Weights of a small image captioner.
Model: 5.19M parameters, 32-pixel images, encoder norm batchnorm, encoder widths [128, 224, 384], decoder width 192.
Training: adamw at rate 0.0017, 3600 steps, batches of 48.
Data: trained on rendered roads seen from a driver's seat, with toy cars, trees and houses, 36250 training examples.
Rows from block 3 of the text decoder, named by matrix and row number. Rows with one number belong to one neuron. Each number is 128 + 24 x the weight over its row's rms, rounded and kept within 0 to 255. All counts start at 0. After the name is the row's rms in percent of the matrix's.
# fc1: MLP up (decoder.blocks.3.mlp.fc1.weight, 576x192), inputs 0-191
# fc2: MLP down (decoder.blocks.3.mlp.fc2.weight, 192x576, transposed), outputs 0-191
fc1.418 102 [132 119 144 113 132  93 155  93 129 114 166 114 163 101 117 141  90 160 158 108 106 124 100 109  81 116 109 127 102  99 101 162  83 126 117 128 133 104  79 111 140 127 151 128 152 147 173 114 114 124 106 138 142 102 137 128 132 104 115 168  94 152 106 135 108 176 128 151 158 133 161 137 104 151 165 133 135 138 100 151 128 144 149 100 126 100 114 132 152 152 157 127 146  92  88  97 119 108 126 154 115 135  68 138 137 127 127 105 149 104 113 116 181 112 111 134 124 128 168  83 124 103 119 115 104 105 139  93 116 149 114 153 131 154 143 160 126 165  89 125 117 155 120  83 122 123 124 107 114 155  87 124  71 134 136 117 120 112 176 170 101 156 148 133  93 140  96 165 146  88 146 169 143 105 124 149 157  96 121 114 101 160 133 163  90 155 147 140 158 140 116 124]
fc2.418 117 [152 137 132 105 131 146  96 135 176  89 147 165  86 127 167 152 151 172 167 149 136 117  90 139 115 126 129 130 141 131  75  99 135 148 105 112 124 159 170 128 161 112 134 108 118 131  97  97 124 119 116 105 161 135 108 137  96 158 140 132 133 104 118 107  97 141 127 134 137 118 147  87 141  75 133  86  77 109 146 134 128 127 141 137 137 144 121 150 138 101  84 140  74 109 153 159 125 127 149  86 152 131  92 151 128 119 102 131 130  93 116  96 126 151 133 112 152 127 186 112 125 116 125 128  95 184 101 129 151 172 121 134 118 108 114 101 127  90 102  99 129 107 154 119 122 162 113  87 134 140 119 150 131 135 106 156 114 112  87 122 109 131 138 125 142 108  99  96 134 136  94 158 185 100 115 129 118 144 153 127 151 103  82 146 125  84 128 118  97  69 135 158]
fc1.419 095 [110 121 109 124 118 127 112 112 112  85 109 127 127 153 103 135 176 149 111 164 126 120 111 127 138 147  95 162 159  96  93 113 166 116  90 110 115 147 153 104 128 117  96  91 153  86 120 140 161 109 147 131 129 136 136 170 111 139 113 139 135  78 141  87 151 117  94 108 106 128 117 160 167 154 145 113 108 135 124 110 138 145 151 116 114 172 133 136 100 152 125 143 151  88 158 147 126 136 126 114 105 104 117 131  81  93 130 109 126 102 117 114 101 185 146 112 144 143 120 157 142 173 127 135 150 113 103 140 170 140 131 121 154 149 105 163 101 116 134  95 125 150 107 103 122  98 107 149 110 145 140 147 170 113  94 124 162 147 148 133 132 105 116 118 123 158 107 175  97  98 109  92  80 168 129  94 160 141 130 146  77 121  75 125 124 165  89 122  88 166 132  88]
fc2.419 100 [124 142  77  98 120 117 124 126 116 127 145  97  63 123 145 130 129 129 140  92 127 115  95 120 114 137 123  79 119 140 137 151 119 157  96  93  85 156 115 149  99 165 138 118 146 120 160 159 142 140 108 148 127 130 139  61 148 101 120 145 132 138 148 154 131 125 159 135 129 154 142 141 168  86 120 154 162 163 111 156 140 134 127 164 111 194 124 112 156 100 150 107 116  95 118 122 145 155 120 112 110 143 131 135 129 112 134 146 150 137 114 106 113  96 143  90 142 130 109 139 144 147 151 153 151 144 127  83 111  95 107 125 172 134 118 134  75 117 107  65  97 142 113 124 152 112 173 142 137 176 102 117 126 143 108 117 161 123 131 154 100 146 173 149 146 132  83 121 163 174 137 101 128 149 101 108 143 156  76 140 145 112 102 114 113 111 156 150 153  96 123 157]
fc1.420 102 [135 101 163 112 113 122 109 101 119 151 184 144 116 102 127  81 127 150 118 170  95  95 122 117  83 123 127 152 124 109 123 130 121 136 108 145 118 100 135  95 122 112 160  92 122 121 142 100  95 131 155 123 157  93 164 131 142 124 106 104 153 125 161  97 138 119 144 146 114 156 172 132 132 134 136 107 100 117 122 117 154 143 153 113 101  88 116 154 171 110 154 158  97 150 115  97 118 139 136 155 126 104 113 119 128 136 120  81  97 133 155  92 127 116 101 192 143 121 124 105 160 119  97 145 170  95 109 139  73 155 136 108 149  93 129 105 168 141 131 126 153  99 145 121 106 138 126  98 114 157  96 113 119 110 127 124 164 146 113 124 165 130  81  77 137 119 142 172 157  98 112 128 108 154 166  91 150 129 109 103  63 134 153 134 126  95 103 123  96 154 143  97]
fc2.420 114 [164 115 123  51 110  94 146 122 129 142  94 129 142 152 121 162 141 144 154 152 120 154 118 114 132  98 145 143 130 159 140 158 122 163 173 111 114 137 127 148 124 153 126 150  96 112 114 103  90 150 140 104 150 135 126 150 119 123 145  90 150 142 163 101 125 146 130 151 124  97 103 125 144 125 127 139 182 129 122 110 113 165 110 142 122  92 148 103 115 199 148 125 153 161 150 120 105 148 152 139  94 137 145  89 168 127  81 122 114 116  95 168 130 128 145  86 136 108 159 128 166 135 115 129 159 167 133 142 144 147 157 153 119 111 146 115 134 135  71 116 109 145 121  96 107 101 121 132 161 137 126 130 128 145 110 133 159 127  95 124 150 132 119  87 122 158 109 141 118 150 128 134 138 140 132 173  86 140 121 137 129  63 147 202 149 110 126 108  87 132 186 113]
fc1.421 106 [125 125 157 113 112 130 115  89 153 113 143 137 118 157 152 104 168 133 110 137 136 160 119 106 107 142 140 150 104  89  74 124 129 150 121 139 115 135 130 159 137 100 165 125 102 103 122  97 124 109 194 133  68 124 179 148 122 134 143 164 175  94 121 109 156 150 152 153  79  75 131 174 126 114 113  92  92 135 109 112 128 120 143 160  78 123 108  95  95 118 141 164 107 113 134 100 145 131  94 148 129 131 153 141 116 155 126 174 145 133 126 112 117 171 112 132 134  96 137 147 109 109 136 145 133 143 127 154 108 165  93 131 152  99 143 145 124 146 115  94  91 115 127 106 152  66 110  82 165 129 123 113 152 162 113 119 147  93 114 177 130 177 163 151 103 108 120 111 100 125 111 103 154 109 101 116 150 110 109 135 155 128 133 135 123 131 114 136 111 121 145 157]
fc2.421 099 [115 154 103 106 152  87 145 125 112 108 102 116 121 115 160 159 117 134 128 152 145 137 155 128 115 172 136 126 120  94 108 111 120 170 130 156 137 131 104 155 133 121 126 158 159  95  84 102 132 125  84 108 151 114 153 127 162 164 154 125 170  88 107 131 123 128 149 172  97 130 159 108 111 128 153 116 120 131 111 169 178 140 130 108 152 169 145 143 130 156 136 147 107 170 140 140 133 125 146 133 155  91 134 145 159 145  60 132 162  96  79 145 142 116 139 145 146 118 141 102 148  96 125 129 125 191 158 134 135 172 135 125 155 120 144 146 128 131 120 127 143 135 143 167 108 122 148 148 151 138 110 117 139  94 116 122 168 128 128  89 132 106 131  45 112 136 138 118 155 152 123 116  72 149 143 161 138 143 137 136 111 103 161 119 103 139 117  99  99 159 193 127]
fc1.422 108 [137 126 125 101 150 122 120 143 141 157 100  92 145 102  92 121 124 144 117 110 126 143 121  93 140 131 131  86 106 166 156 104 106 108 148 113 134 142 141  92 119 116 161 127 115 155 122  94  98 160 110 172  92  86 103 130 108 125 169 132  87 145 107 112 134 130 131 157 114 149 104 173 129 116  99  85  99 117 177 166 146  82 145 129 124 126 120 135 196 159 103  65 122 166 123 144 133 131 149 119 126 159 113 148 116 135 124  87 114 147 146 152 110 110 108 109  80 167 130 101 114 133 120 102 154 119 117 137 151 107 169 111 143 152 140 143 159 123 122  76 155 139 163 133 111 174  81 129  99 138 118 117 145 113 123 109 140 127 156  94 167 101 126 112 110 140 137 150 138 113 130 107 169 141 138 132 177 158 129 109  80 150 167 126 150 108 161 125 162 126 115 102]
fc2.422 097 [145 119 136  99  84 113 169 153 179 106 132 106 149 161 101 105 102 121 142 150  94 151 168 165 152 117 125 145 128 139 100 120 114 127 130 142 103 128 101 145 159 136 143 178 140 133 123 149 110 124  99 102 154 133 117  98 210 156 136 114 111 107  92  85 114  91 112 124 110 107 127 105 163 165 165 122 114 150  90 100 170 102 138 166 115  94 114 126 160 129 133 165  92 150 126 134 178 148 149 142 142 144 122 129 156 121 121 134 138  88 103 147 112 120 136  91 111 135 139 140 136 127 133 140 110 157 185 155 128 131  94 147 144 147 136 108 130 123 143 127 124 134 165 139 130 121 114 103  89 146 109 144 114 139 133 105 150 119 129 118 164 140 118 123  98 116 120 146 132 129  95  84 171 153 169 185 150 138 161 141 101 139  91 169 122 113 145 124  82 143 164 101]
fc1.423 104 [151 133  83 101 111 103 157 138 158 122  72 108 157 143 124 105  83 122 129 165 152 121  89 120 148 115 118 139 127 112 131 144 130 138 108 106 117 108 120  98 113 155 108 150 129 152 135  98  83 130 134 124 195  88 124 104 122 117 156 171 166 119 147  89 112 124 102 103  86 103 147 153  89 143 145  83 139 119 128 170 120 103 129 176 170 145 142 162 155 109 126 113 130 109 142 133 136 117 116 137 137 121 108 113 112 153 146 132 106 135 118 122 135 126  90  98  94 134 112 144 114 115 113 178 137 112 145 112 164 112 167 110 124 117 143 112 114 173 117  79 156  78 155 111 122  96 128 152 143 132 127 155 182 155 120 116 149 120 132 156 112 102  98 115 147  90 162  92  94 122 139 133 121 121 108  74 116 131 114 102 102  84 107 151 129 116 144 116 169 147 106  91]
fc2.423 106 [132 112 151 126 145 165 177 147 137 136 144 155 148 139 130 136 127  49 125 144 105 133 144 169  89 146  93 165 122 153  92 192 123 158 103 137 117 125 132 153 119 159 122 101 150 121 120 161 103 115 114 152 116 120 145 113 159 164 100 103 136 106 141 134 143 107 138 127 134 158 125 162 120 136 139 122 118 128 107  99 176  90 162  79  64  79 128 140 132 110  94 163 120 112 134 139 144 138 121 164 149 169 109 149 128 176 173 153 165 175  98 111 103 120 120 113 126 143  76 158  91 103  91 134 159 129 101 158 117 121 137 151 143 108 129 141 145 119 174 107 139 135 133 145 146 147 165 105 109 134 127 116 145  93 126 120 135 134  99 150 130 143 110 161 101 143 115 140 138 149 120 158 142 120 112 126 141 121 148 141 143 107 117 144 143 161 106 148  82 134  79 138]
fc1.424 103 [108 154 134  99  95 124 108  73  97 136 117 148 152 138 130 137 172 158 191 138 113 113 105 128 108 136 107 135 160 101 129 167 132  95 140 115 113  98 146  97 143 151 105 115 157 127 116 116 130  93 153 137 122  97 150 143 122 148 157 172 137 154 171 112 133 127 127 101 107 150 166 111 138 145 163 125 126 115 119 120  99 163 164 140  94  97 139 115 108 139 155 119 119  83 110 123 140 145 142 175 100 167  76 152 114 128 148 109 133  94 150 127 146 143 163 142 146 163 100 134 127 171 127 168 128 131 136 131 137 126 140 148 132 124 152 149 132 112 136 107 117 130 165  74 116 125 145  76  91  86 108 126  98 148 116 116 116 118 126  91 124 155 128  74 126 155  89 135 119 137 171 100 138 118  80 142 127 153 149 161  84 129 127 145 157 161  92 162  98 157 123 102]
fc2.424 097 [113 134 125 122 138 101 119 146 132 127 107 130 122 167 137 122 144 112 119 137 166 184 116 151 117 116 131 130 117 104 119 157 176 131  76  87 119 163 106 112 119 113 126 118 140 107  92 143 140 112 126 112 119 128 100 131 168 138 117  89 170  41 120 109 106 107 131 182 136 127 113 107 140 131 125 152 176 155 127 126 170 158 166 128 151 152 127 148 144 107 124 119 103 134 142 128 153 136 137  81  91 152 114 107 139 138  76 116 123  81 139 126 145 157 136  97 135 147 132 114 157 109 151 131 131 193 105 144  96 169 137 142 162 134 110 129 112 126 156 131 112 135 156 107 130 165 159 141 111 165  94 171 121 154 114 120 172 137  94 158 141 160 137 145 154 121 138  85 120 186 127 101 136 137 136 136  85 168 138 132 113 109 117 169 139  95 120 118 105 114 151 106]
fc1.425 106 [154 149 116 149  99 167 126 103 128 155 135  96 107 142 115 124 121 161 106 100 123 142 103 147 109 110 135 114 146 130 110 131 134 154 133 113 132 149  90 139 135 138 146 109 142  99 131 103 149 102 146 149 110 126 133 119 123 148  93 128 170 129 145 162 105 142 138 131 163 130 110 161 169  85 133  62 131 145 151 153 113 121 107 153 136  78  90 141 188  86 140  99 148 122 168 137 120  63 136 128 135  90  82  95 142 102 145 105 130 125 122 142 118 156 157 125  93 108 143  89 140  97 101 129 129 126  98 138 109 138  58 104 138 154 147 169 168 144 144 171 128 127 117  86 110 140 127 139 130 107  84 106 130 148 113 109 107  91 123 120 149 153  85 113 133 101 106 169 129 136 166 104 122 123 141 136 101  95 105 128  94 145 181  96 149 145 103 155 111 125 134 142]
fc2.425 088 [ 96 134 129 118 165  86 140 208 112 139 120 139  82  96 125 110 146 164 135 148 133 108 107 120  99 127 155 104 170 152 163 106 171 143 136 119 123 100  60 106 164 125 105 111 170 155 134 107 138 118 149 156 129 109 138 152 137 123 103 119 167 172 133 115 124 119 106 125 138 153 152  92 127 120 131 112 125 170 105 104 114  73 135  89 140 148  92 128 112 159 154 148  97 142 130 162 106 144 145 154 140  85 154 105 161 124  51 123 137 133  79 148 125 149 151 120 151  78 164 120 139 130 128 118 110 141 121 127 109 137 154 136 157 106 143 112 130 152 165 141 124 133 118 123 120 132 164 113 112 127 129 125 152 157 184 109 147 125 148 143 137 117 134 116  99 123 121 117 116 135 129 107 136 138 164 145 113 177 127 158 135 134 138 172 137 118 177 134  95 146 163 125]